config = dict(
    arch='unet',
    horizontal_flip=False,
    blocks_per_level=1,
    upsampling='pixel_shuffle',
    adamw_lr_other_params=0.0018,
    final_lr_fraction=0,
)
Rows from block 4 of a small segmentation model, named by matrix and row number. Rows with one number belong to one channel. Each number is 128 + 24 x the weight over its row's rms, rounded and kept within 0 to 255. All counts start at 0. Numbers have three digits each.
After each channel's rows are labels from the 100 images, of 14976, where the channel reaches its highest value: "responds to" is what is common among them. Only what is clearly more common there than usual is listed. The data: rendered solids tumbling over patterned floors.
# convs1: first pointwise conv (model.mid.1.convs.1.weight, 256x256x1x1, standardized in use), inputs 128-255
# convs3: second pointwise conv (model.mid.1.convs.3.weight, 256x256x1x1, standardized in use, transposed), outputs 128-255

convs1.111:119135112106108127112145130161223120140087143118183075152140145143174132134122118121089162128136140154144133146128144134087100087126130148156131076076113125164130127115147123179109130120109130109098166084138114125156128130106107155122126120140142162145123118121088209125118135123127121166120101154115133145126118106096130120103114119137118033103135111122157105123156127130124130154108
convs3.111:129144141131118174105157132140092129128122115125090129107119129123136112149116133109181111148115106144126112103136149140135121162144134138130136120127123109091154111114138130133107123214123087095148140120086170143136136172118154152120126116146118136119094156116137091126148118166149122161123126094157112114146123131122147166182169145112097085129145090131118118136143161125102133143115
responds to: count: four

convs1.1:143128099078133121170102113127159118147122146141136116140114155114153145105076068109125086101188173135119113103139121137155133113140103135148110128099130134092111141121117131105182121159130139126175105134130115131111134120090126146118108097147145176115145123157182122104134132102133101132131139154141136070157139128143123127100110142125151109141150153126171119138104131129136067164132
convs3.1:115120104139109137117125180155137125140133157138134146158107137156127118064093115115149114101133169100123124098132107115159100135153114071123117159086149095137141147106089084130115158116144116120130167112157129123119141127113129143135103074105124169125108142109116104150162138075146119108104139152169102105086167116086126132146167103106109190155123151152136114131094159107100108144148
responds to: jack

convs1.216:116132107143133114151133129117055124166117144133100061186129143143211136139124134175144151140130115130130142132118112136120122126134120130129108168118149133126112146111134130120150133127134116112060136127116126119092132133154164155139147132131119115138136120130137148114148135129126124083145157124143123100135131152140143139140151119114128103099020115142053155127074122117130119144154
convs3.216:152138115112121125122182109059051099143103122151126131169108131119131094138084134183148125111130131111138133084118125133119139118081102127116160109118126117124145117159135111136134191124112105124085106107137121137126115119130154100167127133104086116120101127135135141108084116112135107155142121112123107106130119098156114091158123084141133159151120106162090156138126093107124120130201
responds to: count: four

convs1.134:155112145125111123120127131097191117170084131158118112195098150145179125158086104149135070144127132132149097140145160135132147141123121136142109149134097129162101138097135124087105152114125152130142159106133139130147129128122109137083132126123147109104107128144139187128098124112135125158142117114163126149141142146105127123123110108118119131123132125124158067120182134156146114120159
convs3.134:103125091116137079123079098151133151137118144163119131121131137150101111145111105152120151131157152113151150116091129133128129132138110118144125100140116117118135155104079160096112110070131126100165153149103120142154147180151111142093116112148152163096101192134141101155078149147116104150131138125186111123230119125147199106124143086111136137093160111123125122114129177119156111115138
responds to: count: four

convs1.65:122121158131157131118120128148143159113153144177102142112145071123114105145134123123129096154128100155076141152138123113153086133112155120133060110117138141122125127154136152101146109086175137110141073141083133118120137108172116146072130134112142126128141087170138145097168134117114155131163113124119111106096145138126110120160139158138081119128132132137104118139145100132120065120104
convs3.65:127143096143086139121128169124127116136069124127132166173103129145135146062136093115138147160121139118143136144143132133171135109123145102139099105135191124115110177132098112152124114126128143126144123129126104168125191139150122127116141143145118105136124120105125129121118102127148119137118174118110137044137132125161125135139127132128100139089124126180133175127154134155136044127115
responds to: count: four

convs1.31:121095164144184165168118119124132136101141150105149157132117149131048143142097140092161138107132097142145182099127151135148117102091118146176112106134125126112116124138143123203133112143095170137139115140144101140141085120131074121159146088134082081160151127167122133120099123165130129118141134113107107136141125164126153123137141128133113114092132116121128128130145088180135097160171
convs3.31:113156155118126129098112126132134157109144116144166169101098134114138151116110112148132111164124129126099126132137102140107127163134138078171150091166131094083144135093127142108126145111133118135127088144126157117135095136130127143114120206117143079145085121110085156157134131177151099127134173091108108110162133160118140121173096134140145105100132137132134094119138120128143103153154
responds to: count: one

convs1.158:139152137137122128155131117082126141104099113094113158152124146109153123173135121134184134136166141116126113145104151133124169127118131113138126102117120141128151124154132119139112140115123138107124146067108124169133164115140088097161093125122104135114107127083102177141138118090132078113113145122111137148163132146111114123121132134130142171108011133118173133118130138118126101131128
convs3.158:135157143104129096115098121142141137127136093131174146115148130115126088129130144099151180134105119165097139131133137112134140151170150089129089124065113182099184132115139166128184179131132129111132132134128121134156147130129082145144098132114106127186160138130141134118181132145112107129168144201121134122143089100139120114109129163098151139169153147125135175156127165152141117126157
responds to: count: one

convs1.225:125099104134139148124127120130074113108146151139173134175117169121171141138110129134141160135113097136113104122123157083121171143126132142126176150122107173123131134127122143161144130128110142156131115115129126114100099135124139096115167130122130098145095113152088103139150121139115107146109177105168141116132138094128149125128121117115133103175019104120140110129160132149124130129124
convs3.225:125149141132126142121144124071145124172139118147117123137130124146165116105110124123126141117162140142150122105136134137136114168110141121138140113134148068147088128135163149128139131120096144147108122128082131146155160159143145109082125096120156110133106147122124160133109142155104165109142155118121106125121181085131115144111147119110146120157167142190134088119111129172150138128105
responds to: count: four

convs1.177:139118131099143129122153130120171098161151120148119154177115116122133147138132074113175100128153190113106160153180133105114145095152135093118163112065111113127126108135124122123128144092154104175129157137138126137126134124146120140135112100113111136166086155123092115142149127164116121155143156059137137142133128074121112131089105140112083143136092135125130153118107141129115136084103
convs3.177:155136119128094119061107157144121152102142125159192115151101131120140072170139126128135119119111134121133134143145112165138118128134120125126116143131114110136139133140107067117106112113133161170103089182064126150127166163145138118149092091138053143119134161073103131122107162099119124159084129157144122164123109118134146116103149116149161164102143140142127088108143123111113149104172
responds to: count: one

convs1.14:103145112138159125115075112118145147133169128132115133108135118098085130148102142142181123162124100134141116111087110148127145122108097128139131149138146113070136135139114129127121131087161128153140147136154088134082107189137127152135108097131120127137132127138152143098114114106171129156095108170144091134088176126116173161136143150142091111132126118184140136076123082082167145117113
convs3.14:123120172163044133130122148132125104126103135114135149136153163164134126140119175141121142110128139129139164123136124125107186131131127125130143132163088126118119102127141143025122118127124139131140121119125128119122152148172140134124127141121133157128126117126146125135131094139139142147120136118115135113153108131096128133121136122122113185169127134091124112130162129146127067126127
responds to: count: one

convs1.43:118082166107128106148106123080132125152069128119079121129141112087103137123109179136140172122116141141118118125153134132154129099147111147168140140061131137141112115111133146079138081119141122113110090071159146157122148128133129108113134121123133142115131133125097133125125118130140157154117149100146134116141145170166104139141149142165143163154053137129163107147167131125120184149163
convs3.43:084140099133127091127140122130151130119131160117102126127130100123083104109156139131155066100113160151118160073152150143137100091141097156123150130124120125143103135125132162137138153144124149103118115108153186136192171155121104097120192173107122137099127110139148108151140122146137120160111156122124117136125109167111153157127137109151136121133038120129142114137103134090155147188157
responds to: count: one

convs1.2:121084105105120133129117124102179139085095120188093080187098108132141129141109086169036079132126131109146131144128155120129101126155130121163138133140136098117145116098136123103120154140149139134171106075116116148125123122097140079130141126154126100120118132144111173121135125115128151135160128121118132155127126134130129132134132128136109127113115103134157124127135114123133147137149
convs3.2:152128122153120095125178156126139179124097108137059124159133102131126151115086115107136103115076111125130135105139132107137124148131121172091136148146125147098095117160155136143136175110164160157097155117112082096072130152104138128195150119105095123124176144115107143118108124133176117120137119154150139145126126108123107135128138151116105121156168157128153134179136105135115145133135
responds to: count: four

convs1.67:108207147137133095138116126124101167141158128122113185160170121115128124113121089125159090121120153082125117133129108126119095114151126161126073128155092108119126116144130142105179161121103158099114097114130125145134118117124104157168097077137140144137144122103147056163134119129127129088135090114108122141139105154165136128135150158131164158170144146115127121135136129120139165121146
convs3.67:129152149160074129128121123132125122131085129132135131153102064158122128116129229134120125092120137138149099139142125191134176135126124118120111157125149129114129092126146130181104125122121118130132127127127123134124135127150125128125125182129129145125126128064149130129132074122132130158117096134137163193140122127126122127128128133123140108138131126119128129137099121136161117124128
responds to: light from behind the camera